Weights of a small image VQ-VAE.
Training: adamw at rate 0.0009, 7300 steps, batches of 256.
Data: trained on histories of elementary cellular automata, time running down, 147500 training examples, 12.7 epochs.
Rows from block 3 of the decoder of a small image VQ-VAE, named by matrix and row number. Each number is 500 + 50 x the weight over its row's rms, rounded and kept within 0 to 999. All counts start at 0. Numbers have three digits each. After the name is the row's rms in percent of the matrix's.
After each channel's rows are labels from the 100 images, of 14848, where the channel reaches its highest value: "strongest on" is what is common among them. Only what is clearly more common there than usual is listed. The data: histories of elementary cellular automata, time running down.
# conv: 3x3 conv (decoder.decb.0.1.conv.weight, 64x64x3x3, each kernel summed), inputs 0-63

conv.0 116:395466501566521430502573569482491507499523482465508587487468477541535534385493506534535497523502381519479551460516488491607558445440511476525426469589510593500537544520522490523546514485580371
strongest on: 100 turns on; 101 turns on; 000 turns on

conv.50 089:565480511374531512445463614424535496531506484494503430504552467449533509442560448430507535516511466539569448518485477488561469541509434444528435549469452452502470422525354509518441478437592510
strongest on: large cells; 000 turns on

conv.16 106:467440436543578513507502458508496468521559515538518527486544539503447427532499449422456529425576471501440574484529488442456488454380547434569524434493534622551438469408504520444551587485476450
strongest on: 000 turns on; 110 turns on; rule: rule 111

conv.25 090:461568480556505487441471492517529539536437448632461525456489466396486417601530417492547451527476507465525560475528467473457543427446431392496476454423594505553506470489540503481488539555570519
strongest on: 000 turns on; 110 turns on; 100 turns on

conv.11 102:501440567588426489451611461522484439497490473416532457487477474462406552465408575468428511525541489525479502510510414486476484502509512496449594515465646455516585428533479480488479426519481468
strongest on: 001 turns on

conv.14 096:454409488619552397525455576512525436472559425487572397537548527525471460553490511568496422505487519469536519519525427504534579480562505474490438460413537511526526400506561525479507483420463530
strongest on: large cells; 010 turns on; 001 turns on; 011 turns on

conv.13 080:482503497522440449502585311508541495371566392507495517437511418518559493527532528414522426509478524515485558494531508514414516507451484439470565496490471539556523498455461536487435503486441508
strongest on: 100 turns on

conv.35 079:472512455483538522423418519514484449509545565576460441535516537517501523559458490363429457575549538573514510556439489464592494500498534495451486456467507492428559544391409455567442563493556509
strongest on: 010 turns on

conv.44 101:488577523365571524522476592485491482477614453468501469466507461486498500420554449569495499523569534451526522486464455486479481632489475516550508532404483379517494593439514529501438538527477469
strongest on: large cells; 000 turns on

conv.32 117:476457499609585465468512560532499533505572499458443490475518603519598546540496483566499443504489356542574524456452480491595536483468504491488525623494471554402512417477530491469477519463479479
strongest on: large cells

conv.48 114:447496511532518404457569512504425513473498522407499509472508577558492473456498390507456494438566412504480526533444483510519444480323468483505593516566517452541537551471478429526513531505511405
strongest on: 000 turns on

conv.59 142:503549543537487485505251450550594519473388507503510511477506501508520471516518476379475493439600483508549448498468500501533484493497533534490505471537415525486480476551497557536467476470491534
strongest on: 011 turns on; 110 turns on; 111 turns on

conv.37 085:447484428603572448511455353532554485422506516538528538461526507541432490514549459451465474522427501505449551472605468418486456546459540551500402451496536413526500463474450488431480500570482524
strongest on: 111 turns on; 000 turns on

conv.29 122:463522485467480503505532544484552505527511515461481484463434387380606535511526566552486506545560444473548523531499430514499510510566456506498293544596512562513471473513444513519500487511545558
strongest on: 011 turns on; 101 turns on

conv.51 101:536557595533462526485358480490545497501517450489492552539507440438544380534486520543437463416599484466496461525503494440438431506499573406485546469450535542543519494553592434508449487508438495
strongest on: 010 turns on

conv.5 075:572474566473466518395554535530577543522545419483483565480458499606461445475397531498464553507498420576577508543593479442480481427576590524513427516475483479489521504531481459561469488492434448
strongest on: 011 turns on; 001 turns on; large cells

conv.57 082:506524451473505515490666465452503498454595462481529501477483575419461541509427510526517494435632488462497438436480526475400481448430465467482475480558454477603563486539529464504441498554466460
strongest on: 000 turns on; 011 turns on; 001 turns on

conv.20 072:509524581466406518385550379479538449460512463511464564480460468564532437493539497449474420501453448476505517412495432452468490484496535494482529489475492535418621419439492435540410493477523549
strongest on: 100 turns on; large cells

conv.2 103:530491633551454510449556513512531489541549517487532452452543499441439548459448420437516462452523486421558330426545474499528408530518557474488544457596427498503537493494505461491473483473485440
strongest on: 001 turns on

conv.42 072:519515450446538483468541573451483535568527545456516472477463490405435484493589507594519533563550551580498451513470491587478503423408433491514470397528543521511478472557407482410508586473522432
strongest on: 000 turns on; large cells; 001 turns on

conv.19 104:467524438509416498478482574504517406467573458535515432446523535376487427549571436495502447492567446446486420441483431518531527468527540405514419453501520463414511446482542461458451578486552498
strongest on: 001 turns on; 011 turns on

conv.18 110:426480413564406434520492485609516493432416515534528491469484578360540486510517482491472527476574521432510461439511408521485580466535512422515494457447552437473485529463575477570479550490535480
strongest on: 110 turns on; 011 turns on; 101 turns on

conv.30 085:512534560550501446511458528531480382517572492511462427461435483441498622519500494582490443503443515561505352504504541528508515515533509476420457467469482380416475409499547498544456487470494450
strongest on: 111 turns on; 011 turns on; large cells; 001 turns on

conv.49 129:490569508452518534560518466522510445489513506510496475514502460446527535348580500446518525485579456494553554460485476529586526487419518493484495455595509404495503535424374572493492506497462364
strongest on: 000 turns on

conv.23 100:518552389525468458621526389547520534428382514541485506426477527519538522527573548479448475505506546456536596481465498448498433487455412474485504433530500498567478469466449492512539625518492499
strongest on: 000 turns on

conv.6 086:435501569545334506480639505473505449494481550495514434492438578524469535523384527450452514477526438472457489472496528486425524495483488555502458393491454539529503565515482418424493441503523503
strongest on: 011 turns on; 001 turns on; 111 turns on

conv.55 075:467480592557390464497538558570508526472540462427517568419541491520543483455398518464452591508500571476547363526465465532490576517528542460486566494502437483453557522505525445490429424516448501
strongest on: 001 turns on; large cells

conv.1 080:421449609390522440498553562471477480499491572463497457499532490502461572524451579467436520495623513492471436488444427397513404544519464562509505430503539506515505557546473473436500538441513565
strongest on: 001 turns on; 011 turns on

conv.56 092:483585509530482519544512466475593441497405505479530490540610517384544572533425510453414569481519477456511364551507555453446521435423542514508409479522403500496501505484508486518467521493483545
strongest on: 010 turns on

conv.36 114:536486486487492482457497328506542455514446494542503484453478497522522518510602431343411482467512521525513596463583558494477492534461487426542508450524384506526470531561471488533489536487553458
strongest on: 110 turns on; 100 turns on

conv.7 092:611453452502526499575572484501563450555430503498493486551465501448502496544540508523542507441648575492399539519540532566384449536518496493562524412466580502502469524499522483505554600515476475
strongest on: 000 turns on; rule: rule 111

conv.58 100:452546309499511485444479439556512447471519554530517420487454539573504406521485482447452474450586497486487504563463526481569500486532539478510496502537595464481457454375453478510438500511574505
strongest on: 000 turns on; 011 turns on; rule: rule 111

conv.22 106:517476471520445471412528496511541495457537483391481510402524443482567344500503482462456472514582540452571321534493455501471492499555501451472547549467536479492522553430508492557469548500490481
strongest on: 001 turns on; large cells

conv.12 087:462456464555550440455473503533561564567506524532493510514335468469500519615564465559465540495505492506577487492540540501545503525584487508483470575367464499469532444559532501559478516491442604
strongest on: large cells

conv.4 084:520487554484515506482535495521533447444559471555524485422557437498434564466511530506480571548481473456479616431530533586497500595441504575423511474434512559406537449471535437469495367562537526
strongest on: 001 turns on; 011 turns on

conv.24 106:571544533471522568468572518432562486458488541525569466464451475480526361514488454464422437409652456550519427560490494478488425561490463430459468494534473466472421517508502446508494547485505458
strongest on: 011 turns on; 000 turns on; 001 turns on; rule: rule 11

conv.62 101:463451464403571533510463593433532548459505405506522478558511540516587529441554517544508487477487442492432461556498495492604538440484534469515424518596517446416547547552434487440436449566456463
strongest on: 111 turns on

conv.52 088:390479525534422488462431529545461483538414506559488415469459515476555345529425547477513484525587539477540500431498433517538545490482503362494483540444490415515502449524549492490481508449520445
strongest on: 010 turns on